config = dict(
    model='sound classifier',
    n_mels=40,
    targets=['sound', 'group'],
    num_classes=[52, 7],
    norm='rmsnorm',
    norm_position='pre',
    qk_norm=False,
    parallel_block=False,
    subsampling=2,
    pooling='class_token',
    muon_scale='original',
    grad_clip=3.0,
    steps=33200,
    warmup_steps=3320,
    adamw_weight_decay_other_params=0.05,
)
Rows from block 3, named by matrix and row number. Rows with one number belong to one neuron. Each number is 500 + 25 x the weight over its row's rms, rounded and kept within 0 to 999. All counts start at 0. Numbers have three digits each. After the name is the row's rms in percent of the matrix's.
# fc1: MLP up (model.blocks.3.mlp.fc1.weight, 1536x384), inputs 0-191
# fc2: MLP down (model.blocks.3.mlp.fc2.weight, 384x1536, transposed), outputs 0-191
fc1.1212 075:490454502491505505546494523483517526528548501486481469470506445504459471487479507495490506508537476497526510454461489524499445477512487478469468461485442500498506588526499536515527529519529495503466530492488454486512433487486525459535519498471447490506501544515511492495507531506523546495485472552525517487510521522499471500535465489516465542535483487535522528503490516504538511494509487480507445510497494462507520502513484518468572498502516496527478464505527481488521504485512532482497489481493526496498485490550457496517507474522518575507532547488495543482532497468509469545
fc2.1212 077:483550553467505527515494506522516479488524512514531442472524471513456484505473521505543520538491490488490503519531493495490518496543462503519534505500481490534511483520489533528504495532527488499511486498444493501460523516477457504482499483542472546503506492496477535532505502493454511499505451477497514529490480488508511513510500463505515536508491518509550489499512506481479474495460518505535513482456507482477515497458510496484460491470509540498454479491484517463508515493458487483509493501521470458484525489518487522525505524466512477512538489511439444441534510517506463478
fc1.1213 065:512506481475526553497501512482469529512543482487532535514447468488528530496492527508511481510536483531527495500495527479495496475488498520498530482539530490515470478482515531497504475531496465506501471562467471477501483498512471493508497495486491476515492494501479483461495497485514521519497522525527547509514430531467478504477543516500545520479494515449497489528541511492517585507487518479510490528529481499492528477515505543479515459454480488512465507495495498439495530526502510510501510550499477477499495512518470493546501506474523497534513473491501508500463509529460470503
fc2.1213 065:486561498518564476503497509511461516478521449511500480529532515496485511484491529478533459488452524497461479482460477500509514528554472533470492531529496536501528475514507493467476513491496509450494476551503563517518542462450481505495506514514484529486514512526536518472496493530509467495507531517468502466502509518446493536517464515487511501538482521472528465487482504515491479485504510500516517522507511517540518476499484466490520477471510487499486471508498476455476511488496515524463515521506509469525523511514460523501479457517492472497504444508465509472502538498478529557
fc1.1214 101:504541519530485470523501519477523518478508523471484512484483522510514541495488519479519462526505537512533485516539523531523499444503515483471483488479503530500523494554478488482495486540488500532540539479502527491549494478494513467468494490482507496490518513506507507504501539464483517504467553535487458510498545497498525490499532489480527498485457486526534491525512572501536493476458485480527524488485495500508488521541504478454469467547527479449525505481514520459489504498536505512486478503477511476500502510478557484491510469535465497554525510516535500513551485508517496489
fc2.1214 098:484520492496479478497541530518492491488479517467471490513498533533506471501490504509498459464492482521461448444499514529512495530481505505486480482468479491511526490511526479483532498498511471459496467499493461508472511523450496459459527493512493508524522455501460475527490538538447511555471489523508446538500474498505497519527536513510517455454488494515472532440479487497544432488471495489517512478491469488505517520494446476488515501494452540470515489488467484502481495529503507502484532511528500477509505521539464451500468503493497551489527501512529510460520413532510486466
fc1.1215 080:551458523481540527509503501511465554523500518519534498495527485517503484514528492482509517504469441512451499516498495473470538489530539520487500518473487471509539537470520511506523496484516494501457467481514497503519483489471523508513474553490475506524509542493516542495508499487494527534515562462471503535552527498484511509490475522538492517524478494496501499530484506532473505515485543491543433506531481476474502533515490480486564516543486506502535484460515507493518505501520463508529501520451468487482533514512542473505467504498482462504484519494478464444494531501501482522
fc2.1215 083:534529515502514530519519515486493497510521497476470532499492532463508467501480477505495518459525454493498512516513493493509484508496498521478471496502454496503506503529511480520497451539479482506531532496527480495548472500544496487499481471571483504488500474516512541501497565503500526490523500469483506536514492515513517505491499510552512477483515506525468535543545472468513520468506570520483502524482548450476503519477499501508479508522504493528495525538517516474501467540498496495490499506499541516458510488485463506522511499490493478489524513497515442489537475505519493471
fc1.1216 115:508507475525527472521480467497441516525522502519469473482515536568484512556501493479524496494486480494479492493546522501491472534488508515472494536476465439502518496533522526526504511453476547445447455506544490498495491503508521502495477529509487508481511478497481493473488534460493515508451447505505483524501489545438496536517459540499511440519515504511534512495485489478475504514467484523515477479487497523481475463523476470489473522525485512472503486483526522531521487522532438483511487519514510499497481530517508500534481501543512471488445476514481478561527495481485476512
fc2.1216 129:500480534535458499521449502470507481489524470528493532480513507488423505490515521468511512518453491510486496524519506502505491463522506498498471523466521555514515530517507464515509533520502485509511526469532510553522537480524526470506493483536472523509496518497527482535504512530499529488449499513503499493505485479562463489498485494484559482525507479516529560482492475507523497496519513485526541464504540479514464512500493492511497435491503513489508460502503512547457501472504511476514502507497546494511554465462492490531494512465495473505497568494487507532500505509521508495
fc1.1217 090:457567493499506478497504531467536493483449493492478514491480479495526501483537511484471539485494510511471547496463506491505538458488466519512477522491479525550479505507505510499486498527488510511478520462472493486465507466468494480470495530512514505518443472464505496488519496481520487483485529455492494462513534531523472465537498520502504471476454482490525441522538498552524495528501494512463475528490493503492499511464489547508513518532500539426535474535551463528484562491497525520481454493510450479460526503500511515479481424501493459538449492504469516543508502514474497477
fc2.1217 094:529475493505515505497525451465482524501493486579478510494467500460473497512502471520550518499518524501513504515506479533471524545509494505494481451502496499512534504532536480507504538501473486503489474507440489529542475494507510513514474510477498440506534492542536462500538540513481511497517502528525523505507474482551531509493534493475512498480497510512500523519524527493522471466500518512511546508470516486480499523465499501517521462506500479479499533474526493491507466495527502430515496539478520503507483518502486536471487524477465489455500463494520522521529504483506502513
fc1.1218 054:529506495507477480518520518529491487514507527472482455499502481489494511505480531519500530512453494497465492523503488512511529443489474501477534483497474529530466498507516499514514511460529519496557518490500536559501483482498530482503502488545459529455479474527530523486521510476501494536509453524468519453437500473524503464526434490484519510495545544503433490527531498530476523469499486494474497563535489476532515493548495466518500496502487522456509490497498541492468513499498495483499466474510495469493498507528501465489534499499492499504516447495524506499502488519522474509
fc2.1218 052:477514472507525499509483526480503498489497479481554521496490503515471495459487520521456508445545510484489528533528494478463471511498448499462499477524499481512536520478479488458554477504471501535500517499488452451533521554517521482501493502502517455507509437495509532486491485471547508459465506517516525473517470530536491506439504534535487504499466513504491506469445479452510474495527509537490463500444487462499463527486480486484536499513497495521470477471503532483533496507521501528490529539497514497487549479490525497518522519509478484477490550538501501510495535502505508499
fc1.1219 143:486476471515491534503505491489464529477509525488530513490499476502517515499504472496503484476550506517506480475454515499489502470502504529473497517485515512532498474506548451473522442526465486533550502511492460503473521521514502480487509486471506477473455474504553482517494507479512468497460497525518516512478535531525536471512507500493520511481561446494513478520558477489470529473485502511501485495481509492455464529516520476540503509495532530485471493505398530508566486493482521510514508499528554521514435508512508501495476506466511469544504533492449506471542493473519497480
fc2.1219 150:496499496456504489486471540465483496512507480502529486506489493498479477479490514516471509529488517521456562426579500454515515557526483534514491488480494477502509514534502520496493474477472526530465522517449496503507506465519530533458456476466550521522538545505485495492505532519544521524530477473465515513479531500529467499508472527498464533515508511518516482489504462504504481497497477519477497509520488475492481469500476475522497534480463467515505508478526469494516468544501490506520487483502487453461520507504491511528504487555484515515502508528539488486480473533483471484
fc1.1220 116:490490496475448508524483461524494516475508534507514515512516486496480471471481445460476452478494456522531504514455487464472489500524486478487516492556502495437512509513476481527492503537471485514474507520513530548489521499480540534483536514464498510503473512491470539493526500467497511514498472489489525440523490498530491504496501516495540539531445476517516440490529497519545502460488550424493503511518465482537523459551500491510516501524493499521519482518474540483472507496522501529475466452533436493511490484492507513527480506500520493500488506510495516525528482509485514526
fc2.1220 118:520508523522503489499510534539483524476496502527516515489470466514488497501472507539507459514495533462468500505523472487478449496511473518527493485504519535508506489540514521510486517489453466476467516528508526518469449475504492505548511468498511519503479463486497482506534500486506543559521540493510551483506510502465517500525503514511440495561503488522520486474452496458541523494469516488545508441490522491482505444482516522461508545499449491489459493497518485539499518501516482546499525537561518490500487478518548520473535474484463540488511482456494485504497487501482505494
fc1.1221 067:487504428487492473505492519555519514469501457544499551489500498512521454455515504498576483521483562546461531493502493520478473460481503519508492493505492526516449463510518461506491500490481452512495513509537509498496509523486500493550494553469508480497474513468508506538505523466496551466489496492478518470518510453469472502501490478486506491512508522498505489504533479492458502504535517448488504530512457509498478490489482504498484519496536514497528492531483499469536478440525515519488488531474490515508516524518515517503498468512452533490485477459479517535499497511472550510
fc2.1221 067:517489518463486492507519500517482478472484515493459480493525495475496520498506501522508457498478479476517463479506490498483521473521530489501466535475470471489504508531529544557478490492521480494514529480468543506505484439455496499555493467494527507484480497509533461504532497484470468467511476502487495515489514530525491468482492501509483517544518494484458507578513493528458522483472495523535475495487464558520523538585493492507496504496477531490481502507510459516537521500518483483505474461495512501495475512485491499497472497489490500512531508536467535502521525519524500480
fc1.1222 088:464485511483533490448518526466519523502499524503504539510550552522526459483526488483489498485481537501484503480523506567490486476529473513502512462498507499513478518504490540486472487510520498536519520528488500493496492457533477512446552475529528458485530507512530503500470498481503493493543463500521499482478477456547494465471510513507520547501540515501490524518484513479519550491492508477486482456505495488475546536514497524515511458422475505489487495457527499485535556513523476478452531499529516458499444545486497503506507508491502502478518489503506507532493505480520476529
fc2.1222 098:505492491445483528525490458513512547540519519497486501497530464480470495476497483535501487496476513565528471522461462456538481498495498543473523486515486503521476533510499513505456484468520489501502467486564501496531506476500525503500444505510495497514541439507459487517541518508497489435533487565531479535527491534522480490510497523458526505494501499513497562543511517503481468518528535484476482487539509527529509476499507513501499528536506533542495486503481483504490489506511498470499485505471527512519527477492506513503455491525470490521459468542542567505545485467498565524
fc1.1223 119:517496464477566461477471488545548529495496467504514522458504458506484496491478484487502533510473511489513511504498475486478514501478501523472550493513535521475526515528476485511499461516491524510476503464505512484515508474502528500495477475462526485465516527521502533510544489523519464544534512494508501518495497481539476530536515480494500497482511540476534484498450503500494463502533460492514474481561486507470494523483471479506541497509472527546485504502500454492462563469498479534506521518506531540483505486440510529484506556454519500508485500490536521496495519498509482525
fc2.1223 110:504527487535489550515481426472482488503542533527457500526502500566486486523500479491499540518514546465479519478492490498507463505508474502504490533541480498499468515472494497497507513498492507503467547491491479517486495489492521510536503486497476499502505489497501505514513456482497517500474477488443463476511533488555465464558435501507544512503486547515532489485490514505479515521458506508495472472524495492495485492467514477494510530470495473485492535460518551461520479493522491470491520496471499468514488525550470546500495513506483503481494507494529489542542489487512529501
fc1.1224 095:530506480516550449460493504511452530482539518529491536515500509565505477465527451493525525552486517476503496477505459486505508495471472495470528502510574511489559490495518502497480489508514495564528526484517489466500474570472504528532524476540512423474493499524468536482478525494512512508455510505509501549462518530494519496550482544508534514486449464503492497469530461518496524482490503527507506526510489481496526509518554490514488544476557494498518497502533503498510497457481517498457500489513534504478503476518492550488508524526514479491495505531485527472500452505538526484
fc2.1224 085:479503542507439503506505497475515481515502466521465518501495516481529480498491501504476531447556515517485528490485501490488454525507466502519464505523477540514520485497495507481486524470505519513485481532506498537519468508515478463493499512473479462484524538479466456461515470481520484449518485521493455518529479476489486475453512503512484507471504491468489523509543480439489464506493520515466508518523485532497484521496465486540472514543551505523526492523532495504502488546504498494521460518491503513519558501475469492488497487501500507488494488529557467526491460517491482518
fc1.1225 088:482484503477528496493501495507510493477488528487530517518448502509491479510522467494502537499485477528526505461499442497503539501491495525472506515491542519494491494539489483485464468513513482535503478479533503479456478485528535492498479531504565475537473526525494457519489536518487506488499515534536499462497476490536461527492479466528479469509558477507497503509495527491478474530511445509552473437486482483542520482527488525497521473526513495453481494512490521518550517520504480499541527505484535473497528515477459541515512495477525473512472510462524455535478462506451519486
fc2.1225 084:533514507547519483541526507501497525499494514527474542472464455504518504491520489496499522561522540506527461477476472508507488535456523537522537501530481494521502523497471486500472488487483507512513502490516503465520525449507466484540482491479468491494510545537549530514509475541511465510518477476460502442497504476469506513498562502510534506519497468485493505492522489495517487542498511509490493478554493459491514498484516458538513524498494496527517523478495501510451446505468518515533515522485465479506454478503527476516460460477471501460536477505541465497473471505454536476
fc1.1226 058:496486512511443505496490464479526526530484473542523516517461475510503486504486503479490480459519471502485510480530507509522498542496465504510516603493521509476499498495495499528500524534502471509485511499491449509499495469507464471480492469484539477485499525517515500538470528496470487481503561525497482493447532494480470495532511535507552492506516509523487507471485523527466456516550473520485490480522494484535534471494519490511497500490504510486511496563495484487479474458496510480513462553506525552481520542499504506545479520557496520531523472498495464505458529516486495551
fc2.1226 051:483539500464530487517512540482523469479504498465508530462498510521511516488483494477458491465514548522499509454477513491535488467506509448454521456484522513499485504466503519505479503487531528516519543468518512499503519447480479512527476498512489515476499525513487521497496490559507476482506499442474514537521504518453470477505557516509542500489497510468503543500497480436526515524461473516520464533454511529504475499450479489496503514474506434514525535481512473494493490505491552519521559502508521493528487486507502521510466530495499499532500478550467504486519490524499501482
fc1.1227 102:449506497506496509497499484507465453500524518458483539528522501494504491513478480497521429493514560489531514507534531482524493477501469495526541471493531513521508493529517483514499510453489534502549480476466556496442522492448504516476525467513533499505496522511507497553476501518567460511467507511517469519547496494494461514510503481511472492508533477483522499467484485510550494517487491500460512523525520500507465500486472558510477510502543511505481521513521500461483444481482465500558527530544540508510506524547489517459525482505471476487511526478517540499480499468482512506
fc2.1227 110:507548509492447522464501452544514540504493487543509524520505495433505486561523470471458526486483503510459492508464474493511471514507488495445539477487527522488464533519489523496522515509464494525491497469461513486492493515515541488493493468547536481500525480516490459478487504547481469501502525480490476528493485520506503518481510492527495472543509509523487510502529495508480488497449523484516534492496541532495493461483493505471533534550538513427513525512479467533486486530530542508537536485495513491513468483521502534490485482462506533487520465478537511514490494539505557516
fc1.1228 014:464509516522496521494496506460471501468504510486460513501504524455487499517513479514528517514479482520501525499514536487527553504498500531435531518446477515474495472575529513514560524487489478496524453482518492481486559526480528476490507494489499478499516485520495536515450495540534557488482524474454518498526496509459514513482524523515496513475495573506485547512462499484523496503519510533491471514499520482499508488520494511460476475469476476492464535502525503512463490506530500516560450564506498473503450533539523466528517512428476508519504494469514490518484472504465469467
fc2.1228 013:519530515558459489533515549514488524502490494498511501542474477475471487525466545479484483520496543486463469502500505475544558501506551548467494501481497538512517520561510501522476503512500477526523537527528499521515485525509518514510514480451470498545528509518518505482552480477517492509488547536507486493554480484485552506494523520487520482514498506495529484476527495504468529509532509464490498502477492547506489481470480468514516509493521507513493510502471451501501492502480524498487531466529529485470470487509558542497564532536487495503486500542512495505502468455534482505
fc1.1229 047:485513552533508554497508483499491486510484513490506554489516489518510514481526508514497510514479559495501507486493509489530519432491511505512487554503514541510533514497505522543483531517509491507473525522469493487492449503525501510469492502487509464462495476511528484491498491524481469493475553495499504509483499483460532504522498508476489533451495433483493518500496526458526477468512554485528513487481500499467494510476529499522490453485483541465522479473516451529533560499528484495476526493517516494523511468490480539539462511470502517473491521480481515501521512493476496498
fc2.1229 049:485463496536461494541449523487470515495516487499472455497562525503486536495509498544520491462480500487513460469478479488497509531475489532538487527482532454476503505489481513542471505463548470564479476483496516496495505490491501506472491522500485541559505521514498499468519461492487502485507516501481485500547445467493480502510465480535531491479475481514540489497488529530512511500512499480522505467502486533509495486512499526475528531476465465520489485531502473477492461505536518474512513555523504516533522474542495513464477518512508547495513481543514509566512468468457543531
fc1.1230 055:491522516531527484530505473507488530459509503448479474470476535488493508472497463537495496522478522490464462505549516486541509479483503499501477441483507471486477457513436524503519509503521509476488532492534522479490528465497502517532510529490485529513478453447514476482495513460509554477504511475512555478497537532470487493512485508495460476478491491442500496426480493480472473504508457511481478492485491504503460512508486417545499483493495531504495530491533500546473490485460491536523485479496537481555483492561508530487557495516444530450498546493491486506501511488517512504
fc2.1230 057:522489497473487499477498502485456479531526502534496522527456494525449513527471516511486493505504509532548520492490543517471506504566479524516490516490494526532519533507553517496514508494476458489527504496520523502553515502527504508505524471478488499471525506557513540496547519473486485495458489547511510546501483487558511494545472504468539474509504493516522523498530527532503531490477518495535519473495499492488484545537504495485512545505503500473530503478524499529537484510504477534515475496516479495508495520458521464501499517521500517542473551495465456512493532525494524479
fc1.1231 087:474453524494486484457517515515466521549517526490524532487484449480492498511502476502463508469499490492487474496486477458528457450518535476455473443516513533462513503469497488481542489513493531512503510468499504520503473465488488473485517521517508464553497483520485523566497496514484482508501474510522430523520497474521473549494496449479536494499467470513524484521515500501508487499488494496534499530503451520490491427531465488495495498516541524523509526514571486528520506523490480517496518498476548500527514491496500502475509502503497556495505489487486485460477479457490467505
fc2.1231 090:488494509540536470498489477478494499499502488534551513466462500517505515513479498503513506479484497493509490517456519467518489520507492516472543510530493447493465504532512494497538491520504529483472498489458507501503513481479549495498528479474489504467529495482447479523487522506504517503497527505520520467461549513509469499481503515499524539502492541480478491570530484495470446518514557489467512479546481473489493495502484528512500507525544496490474512478514565494493478523507521520512486485513496536451509475551419477504489524511462496540506488454552511565521543520501525494
fc1.1232 095:491539496493514506532471508520469517485496500467525491482471488475462508490528469502502513510504523499524492476503514497495521506502471520539474490486514494474502487504530508521482466521498486469515527445480496491505517479490497473497518484510536504507500502531579476477497518496549446527513526447496511531508436478501506507520532498473524513502507491516508543493462487503511468466495495457509482498503501436511506452526483507515543447494503488492518555515469511463505538528460503525487495499513477467487471478517515507475511510501493522541510488468497452444506491487511471482
fc2.1232 091:479481478488538512510467515503506492500512499479482524463491469524447492501520546533498530508477511502483506492491523515483454509499495516510478526537486455535485526459523497508507513491533480504549522460467519497509518481503469464480461459529470443489525531536528473447496508482546513495468543475482536477500510529480493510475483503492543534467490494532511524477457545524541494558513494510503488491504473451526519477443538518507537495430508529467486503497495487529485521490483485529503499477529530485469516523515504495485486431546491463508458522477481498548490501543519478508
fc1.1233 147:523529531525511539506513468547502484545454514472479492498532547501527495526503480515490455508563504493514517504465497509508503508531474514515501457544493505538486518484520490491479483496495521535462479509444450453502476518487456543530477473443478451522500496532522463546498513514495472508521504484502475529472523493498468462478497524468469483541512497483508461529508538492512461513504489496489495464505511482459480470523495478471463510521478507486518511525529450519530524542503504473482449524515524476510502522488470524492534493461509498534499462508513496527503471488503515532
fc2.1233 148:510516487528483536510490528501477498548528499483483507508490479478523498503506515481504532505502513474487485473506499499461516505488491497483546489485497463492498479538475528529493494516532488499524492518476536546495454468441498519511506507511518492466532466506486541480473508505466486494505550496481486499471487554487555503470516522466555516497505553473539540519519484460500472515514520451526531503459524483514504484468525496522523447517534472484540530492485489508489459503523494483503504481456500514489501491539502499476498529540494509489449499513461475509497451502488494491
fc1.1234 103:512493526500504524502516530518504458496508466450463463522466506496454497505506517512562514522522530533506505545494502450496495487483516506495464536478501514494516534510572513536457498512482575479465494516490529472489461528508498487485508517517555493464465480526489502506504539463517521495439480519538497494508477488497575500537511518494469513486529534485546495473483489519508504521490479538474497521528473497479492462504486519501479509507520482490527483494495499501494522510489503508484508536438509483519481564499472518525493485468489490502486526448528488483479512450529470445
fc2.1234 106:492461478487478496505506525462506469453513505497527505497505463475540501534510503539508476499497517522506538514468532527494543517507472452538561476487502518478536498494495453480495459531500492510513439469484506528488529490492505494496519483493496505524547473493517526534505505491503482490460472512450488518476505491482493498487517513499510491471507507486547487480506515548490487509465539450507522536550487471495520504494460478520503534563487521460439500473525457475468468533508490443504529471476508489517456517459503471494486475492544511519505463506504493519500486491500409489
fc1.1235 018:485460478504561494506493500496524479541464528482508510493483471514463519482508492537488539519480510506491524449503464504524509502484471477490489508491469517493545496490513527474491519476507499467491539486521554499507508523485512457525541438500509557477483441481462470474515505519486514518490488477504507520486521487542485504476497485533485484505540517511546536538483479510501479479504509449502519511504497454478516494517498501480464523504513473496439475540461457498535466518482513503523517483497486509472481500466495578530491500483498546502479480522532486509518513533523523487
fc2.1235 019:497504478510485473475480493476470450520429515485498461484473481450490545499547510521487536508506528472495460527544503513516491503484544502488495513475453494487458486505504499487494478504499497499494482527427529517522523481455570570486502466504504513508520470527531499509465512464522466493474484522490505517524487492533513498544498504525535437453477484489480469505472528527455487519493494512526496503471488495506500483500525444462494464516501472491488487481524503508528481461501506566502487500529467495488503517514472504488529465474463527464477530525507524521500538501534526506
fc1.1236 041:499485499512490492502532506580481522492479473482496468505502480564502533522443493515501540511487482495549503483528499501491480525499491469492513479503517519492510483480481524495499504533547502492491530505475493472503533477486538522502539457509509475435469466451513511527469458511488451517469468487491497524482495561482522507481519545497485482492505510484475484539471513482522496502471514517491558496503434470463501483537453514526486508518497526490531540474527455460443542482479483486520484489497527471554497518515517578510520466496513451493469471506506474483485532530542469522
fc2.1236 038:518502453512492507526479468484523539498536522514464439468514498504507485524538501488483510493501433518499510512460514491499515528492493480499521516502490473527502472502519530502498484544495501539513457557534501472506499514489434479543480538504523514531497516521523490459500546470485514504483468532491483491509504472485514503464457462509554501480530470454557522523504481483484464506493488553506479542513535504505491520489496551502487529524512533486491465511477523503464479485500514529502505489516480528478507501476503521495488494469509517547513571479507492524502461495495504539
fc1.1237 055:491500514511461503555495509496507515475496493527506494509481466473504495497484479496535477498505488548498503528481501475528475501516499483528515486511443527555476454516539503516506496452475524499473517459501508490487508534506521508461526519478530508520502499520512525503476522490517496455528473511514507501516465461540464551521509515546534504514455492540482469451501495518562474517529486536512501451505512518493483505484539459503485488478487497582515497562526530544504500533481505472484479500527507528488440462485486516482486496516466481475534454523471519516481547483470469526
fc2.1237 053:481496462494488474459511492491478493481494499488492473500531500465543519485461454528476524510474531483477497438466507491439497531495470489467512514482509517471535499487529507532539486518529477535508474507470468493505465473545490478537491504486495470421490541516542463532554497493510536542539504532535498451487531515470531500485453505468483497524504530517521499474499469498520498513512478462477503484533545501459502484487463492500531495513494505481464455489526452514459462440494510514455541487485507477464527511458538499505502500512483528501436509470490495534553478519495487530
fc1.1238 096:501495487468475536504482534475507504466496472528548534488520482478539494532573470489491493511511490506511512497466524481497468494504483490523532509530478532514502516478528491492529520496518494493490499489507525483488477501489483505538483489497486487527535484490488481519551491489485494482504470499500531471467485513470497498505447493468510473517513461512496519505471511532513472530550502485474506497508478510494507483525483495498544484484495529518516529460543475497487491462543551466515517512505507488524496557454507500492501494487502492498479486453498539468525579471495533496
fc2.1238 102:524528529502498494522465575525492500465523506468478513475516485456497514495493487513505530521521535464479487486543472505505517467502498451522524502530499474444474496488477520519477517490554441485540521482475516472503524462521555519492462486478505475514477518496528497483495493472539489501482475472474514507545457526493508505515472474543528487507494518518495512484484484515505481488545481539485488495542494463514500554480463506506488486492517515493566479506504528515490521521543540482552517533510532468534502510556555545543508526503498492469485497492468519496507554506470523488
fc1.1239 087:486478480525473481474529537449483529532534505480497485489525529529473540449498509513563471483509480533529490480494501518508505473532477473520510478563518518474494484466520497526466528510513527531476513507500505461509533522510506474536491485433515469541467506464494496495495475473450502483544515479542500494469493509482518487527481450487469510539445493517500526516480548499505520519498488508453471525489514535488472537550502491497516522453527518506491517507471524517496514460520536452493480512474453525537467499489527506502538505532519496478532464499458475547501530489534519479
fc2.1239 088:494534487480498515514547501501512504513499503518488492496499466463517505490493490502454494523498518465488482557510548510469488509487486493475465508496524511506457468473449514474490496495492539535469449475513502478511539456540458498456491534543500488526514527502521497487436527485524537505510472503508547500514510480519506501456459505473413513514470493509501524496503464510535457491470516494485493538503516499451508541492484507504537522480469520496479567516473510512469464542520465497507531489560469513490445491506532508485541470449433549520509525553525518482516541465506449530
fc1.1240 059:536485503497519558498474528486428534488483487478514490482510486467512479516502531493530534527470466474520518554472514511546529463482489503462498485455505492464531484496528500523522515513513507495511515476465503484456489507496495493525522527549521484508526518483499490501514539510538502459495506507444517526493468461512519473481506523495497524465517518497505475525547529508487491479478547503534511516527477508495490471510521490470508482471463486480477479491487497466485513514500467475521498509468533537496441518527486507442531499507495487489535489473453481495494468520445550451
fc2.1240 061:517541487460547506491509512525449516512504481469502488450524517502509515534463499477530490474504513457489468485506522512473486496524478489516526478482480501494524500502467494500470500544470508569570496504507461468531512548520500465513509533514499462496525514448479474546489493478564515468495529524511525503502503510535452455518516479528531523490485469527485483505496489490497501541519530493500516492466493490476477519519486480502445491493473474502490499478527487463495519463478507533518522500507514524510527473472484507511524481540525480518493479481523473502535488528527466530
fc1.1241 045:528535511568491526519491513551529518507530511561505526468486514524536489459513485488519500495484514552508469514505456534463508505552530530486502513561541490498504502529536541541519520503491495502465489517466501497468486506462494495451537498513467500464500494482491530497485527516529486469503465516452471466483566484469515520496490529510523494521477482485476472519492506515525536522484543477535500470517541506516508518517519461471502505474504453501524478488491483495481516506503491454471513545534515499495467504541508510502486471495480534475457495479478483532478481522485554543
fc2.1241 043:491513447477482499488518509489506533455472516515513506510482518455482517481503529529469474532468528465469510486534495467504517478477488490463511470495460423506508525474470491492507445461493479487504486527492453480492479537520508490468499480492534488523486523515493491470531519507531461502492536480509517499508479528509500487504480499494482491518498512520512523506510468486504519509530512507496510497482470488533516506506484522512489531483504506489520500515546494521548497494437452547488498512480500483503483481503521500515498486519496492452507495528506508533532473509513468507
fc1.1242 043:500455518513458497516510507527500545532496470510459489477510476464535547507515525530515524475509502508465530519526499516499466486468515510454493539446521515519481514446490519487523478526475505538495483531459492481501494536521459525483536495549455476504512492480482507510492494459553502514487496504475497536513474461520477500474446550488496479475539484514505517519473547451538515477520467513473523517474513495495475517506512499492501495478475514496527496491476521524532470541492530477525512473513495474507502513487470486510503496483535490504507519511455495484507480491519499485
fc2.1242 042:549464480508483477440503507480494488548531519469476501482458557505502469503454471483521530510491482478505488518489489511485553451492521469536471534512441496488512531497520508512500494452517506528472477516468506524523490535503518492493465499547499525482498526471504522492497508494521491511518512485495511512510498486517536488522513505503508509469519479542467487481510474521481472567531507487504496494523504481513485456518478530541492513490503535435517487481504533452472492530498472499530472477456477488497533451469539485546509518517489486528490470494467456513491515469460537477
fc1.1243 106:537509535521487476500509543482474535472479545509490508509490484504519526484515505521500513532473544511535491495467495534514489496496527475483511486496475480476461498503551506518503509481520501514511497486497489517456512549499505468478513530561471545501469454524470502528484503494530502501504511484522510488523499512483528484502480509489548475471513447544463462472472489482533501521492517497529447493505473518498500518499475440502477507488556481526481521521479505513474494539502491516502518447479477506500483464474556520498537509518520510538521524548495529499506517554516494539
fc2.1243 103:491552489489479437504463471494471517516487514498508493494524478497508496509531511538518493494471527495456480482532483545477479485503545526511477530464515529505529518543514496444504497493416530498457513490518473496521542496491521464508501505524472501484500525486497524503524546514495470530501474531521497494500513496493502504493510493501507494491463525548553473488487512477552490509532486467535530525492534504532519484526494484492510523541504501462531516533470498517480531461522498485485488471488496505506461501515499506506488544469446491535503500517503488477450477481451520512
fc1.1244 129:491505483547533506500494525492478498522512510533460499525478488495475495491511497484523500514515519495549471499531460503529506512491507548491489496459467502491477464494504503488462499550465507500492472547456514493502536515467515469478516482486506514463506507495487514491504488461560514500500521482524516536512442461454467518524530446482506480480498517524510491515536492522511504500478501462522496524546473517507457483521444509484514492487478468521450517533470495497491490485528564510455544517486506477451495500517505515493508439487493522516540516497533484513485484551505477499
fc2.1244 124:486521469541514489490481523493520525455462501495499510531484509526483505493500505497463463481476494504460534474498519582509497473481548524517507505503533491427475489496496443496513502489498555525515484472494511509492530475498484514491528506482522502493517461507544491486499493504508470539510518502520524490476530517466481546503521545488521502495492520488528510499492490484509496459476524462515482481491465512521493480539491521516515479528490487494524506449486541518535492472484522522515470491457495503533493507539487528451507480510527441540497557499470493507494485512492476449
fc1.1245 052:490524457482477522420486512512486466509529536499527501496491478552495508478495496512535530479452521483531517498510492451506529488473505463528516491483448496518468499455508538566513482524495533500485550501449468511522496461476436460487557483488508483504500504516528518488477505546481533517437511464543514456504504460484482480503508500481490505535516503492478510514490515557517505463500561498506505486525559503506517541483483491489485487476478556500503498517495466500519484499497548497525449496562510534502495505549528461534532474470481545552484480496464491496477477511516498478
fc2.1245 054:529484514529492471541502509468520496551471483497513475495466504492506481439487487482464494498522456480488501474482512464501504468472510492478510492468530514517498506519479486515489504470502474517481461534504519501504473494455451553482502492500540490481459517488488514484499480510478463512511468488518487497502442480480484518539489527498494489441442545480506457487516536536514493516482485461460530521521485497537496503516501489476478539448483504502495516475533534510480451491465481529490516540527490463514503473504536492502461512525516547491486468475491503472487502493492479485
fc1.1246 109:481485485472515506488501496514557529468495486511482504540487544472499432434466511486474558478512446481500491498492538503537508488512498467479513534506529480509444519476508502543519512464503488447488494522494541485511473465478510541545488510471493476528484505532478510453525515529519506464535489498515548532501517473521459486511472503516530529499483537479475521482476492501502474502460504479473479512494538492473488522499538537555481489480539482506481486502540481481503525465511496469504528519478516459482511546495511500503520506482496483486518496470505518525533470484505478508
fc2.1246 114:541462504518521500484554499516479525478497542514483512510480507511460479502465539501447486496498475515471532485518481481523489467470473534516505531481503516484514487501494546445489542430475472465537468544508505509514530468511481476536481512514504501469533487559534555492480502541505479511515482509511486455495485512462515530502513533520556486527475524527511501517474508471466511504463522520467474513496537494481525541454556488526495508514503523523519496484568513510527485485488477518491508495505491491509537487463535514454471517496532553519511518525544499460554534504505489505